config.yaml
train_examples: 195000
label_smoothing: 0.2
init: "small_normal"
optimizer: "soap"
precondition_frequency: 20
steps: 7500
batch_size: 384
Rows from block 4 of a small image classifier, named by matrix and row number. Rows with one number belong to one channel. Each number is 128 + 24 x the weight over its row's rms, rounded and kept within 0 to 255. All counts start at 0. Numbers have three digits each.
After each channel's rows are labels from the 100 images, of 14848, where the channel reaches its highest value: "peak on" is the class under the peak. Only what is clearly more common there than usual is listed. The data: rendered scenes of coloured solids on a plain floor.
# convs0: first 3x3 conv (model.blocks.4.convs.0.weight, 192x192x3x3, each kernel summed), inputs 48-95
# convs1: second 3x3 conv (model.blocks.4.convs.1.weight, 192x192x3x3, transposed, each kernel summed), outputs 48-95

convs0.74:155108175109088119150133107122148110151098080144180112114132115123145144127079148139120148162152055108102152087100151155140140099120103132111143
convs1.74:132136120107123112071121117141132162106138135130086131149115100144148131136109100105108124145127097148065132078069112101119161122145124146124126
peak on: cube

convs0.166:151161096127169123135105098118126131149119160115114141140130120127141113158111161120127147200120113180077129128120135118136084139128144131120183
convs1.166:195100106125151119085121141129111139142193099048104145110132135086138144125153094074112139142114150129133113180129138124135166163102128148125107
peak on: cube

convs0.0:131109114115114141109140137134111148093133140139123156111166152145124138087110123116111121105123109204137134146146144125123117142130155110168159
convs1.0:133172155099154144100096152105135147149145139107131138192098138157171144101123107130120106145113112112129106096152179163122140126106147152113132
peak on: cube

convs0.70:142054052100111143108102115149124179106139105144135133123124141101142131099151151059145125163138120077099141119116135122138100123100150098119143
convs1.70:127104101120082149104128123169136100138134091122140143114120129128197125137107118123123125186148164079128121111131105143105133104170119115107129
peak on: tube

convs0.177:131118101087102120129085188131120150128121132137112143116156153109149148114104152140079147118105116096162114121150087133128088131114069100099182
convs1.177:115167121169123104109151112110129156124126086081102095148150150128183122132142134154136128142098160140128124134139132099177137080119169101125100
peak on: jack

convs0.20:112142121112093096107128117086141161114095141112131125139109116109094154099108170117126128175112117117121122121176115176131126107154133154111116
convs1.20:147069165117081123102147149123117144137109142125128173162135111118152147122107124137141104144149065131139125084123142184149139115101127131136141
peak on: pyramid; wedge

convs0.12:159124104113135094128119094128120170095119131098110149074129106106103099133142153117094104133092161139150098118159111137110130141118131082128120
convs1.12:137130096133116123101129163131146157150110124108118105138101131129164110133166115104123122117137112084111153141131109130106153170086145128141116
peak on: cube

convs0.61:157131110124097131106119166100130106131112133151165180129116126088085096105160102119115159099132204101082110145114135149144082151117155117127171
convs1.61:134104135131192172081114098148113132141131140100120162139136123106170097140131117140143095137149086147171160163144129138153114119151112146132106
peak on: jack; tube

convs0.113:129100111127138114082122112121130125107156134141115098125151143115166095122138135096122140136112088181116118153126087152141119154123137173150140
convs1.113:137143145099117101100139151123119153171101087112109169117102139152098109099157105128151121143120100097167141101114128129147140141137114146086109
peak on: cube

convs0.184:135091114128137130139152142124098144113128170135124118135123104090142107120144156154108122143123136133179155148107105166113111149133081122063177
convs1.184:087114075111128135106171156154115128106110096132159141152135133102122142094188109111142152133151144101137111109132112116082074143122133146160109
peak on: tube

convs0.189:163100128121150128134137082127113147116081150139131107111139103116159135118139140121147105135167132176127098136084161153142124135136153135134058
convs1.189:142150140199123115188109079153106146114118140126147150129116122136121137154138143157110163101119171156184147084128148144186104128126187128173131
peak on: star block

convs0.159:096149078123144158124091174144133090130177067118107126114117137143123075147122107146154163143133175130086134148114125119100124082176160089127099
convs1.159:075100123091122102119102155114120135149150108129117133165116167096149175105135106090163125152104137099147155182136092158135087138156093113117108
peak on: tube

convs0.144:111160122118143119135115157118130133107120081157099167139133121129116125105191092134096118123102129146125103149143100102102145102135107098124151
convs1.144:174171121135148115147131047138100127117109166141125165109112151165135110126150146148124185120119157129116136160149177140120109123166135104126145
peak on: jack

convs0.110:125159103119112120108121090137103101137153153098147118163094148097099160144138132141111131131127066117097131159115124095137129119130125149115117
convs1.110:159148131110153135133152113143125141176170141128134138094131143145129129128147098112128149128107092106150132159097144135134146122106107141133134
peak on: cube

convs0.123:113103148107116093114137151107163117142119114156152130150100111145137076139142125110100170133176112141137115142081114159107143156132119117143109
convs1.123:136130162148103141160113081105100191145107075148142146121129124134116167100128122140129158110120131150107110088159103109115149106137165108133150
peak on: jack

convs0.2:152161183102142141150145157137105099101095129098107150166082132112134158135128186134120123092109092077139142182120123089140108119117121101136137
convs1.2:144087127140109125116090144086131142132161132146128141160116158149143185116103076098127150111137113142122101074135089128146138142220146157122110
peak on: star block

convs0.155:162166146082159130109087135131123087146104091093095154089122118123114083122160127116120145111111195137149136101161138113154084106136088150114113
convs1.155:147107121205144119157138094136100108098156132125160162165123137088106111109121121114124102105130150100143180140106147155107138170115150112135151
peak on: pyramid

convs0.108:084183151143101114166116139116080152129129098128113118158130086173132130094112067119109119119127126110100128172133073117153112115110142094149132
convs1.108:124147097157150152118107099137141104147120153160117147105108095119137132121193141147168168138098099154161138153092128131114133106113120151154142
peak on: star block; jack

convs0.119:137066107143168123140142120144140096158118102112120145098143128079139123117137124128129145135101107050129140104110110128107141149127124138131131
convs1.119:130185160156147152100146140075139155089132138123140173140139109184105093131123124110123099128143120091147128090153152145122142133148136120113112
peak on: cube

convs0.135:137113154130196143089108144114155118116131097160110165110132096128061145129145161133139117149091118159114147145087151116168090141110101132113100
convs1.135:170152097132094111135149098094125138152130110087122179127106100117131148151178148134149096162082094133124110083127139114095160142117167131154132
peak on: star block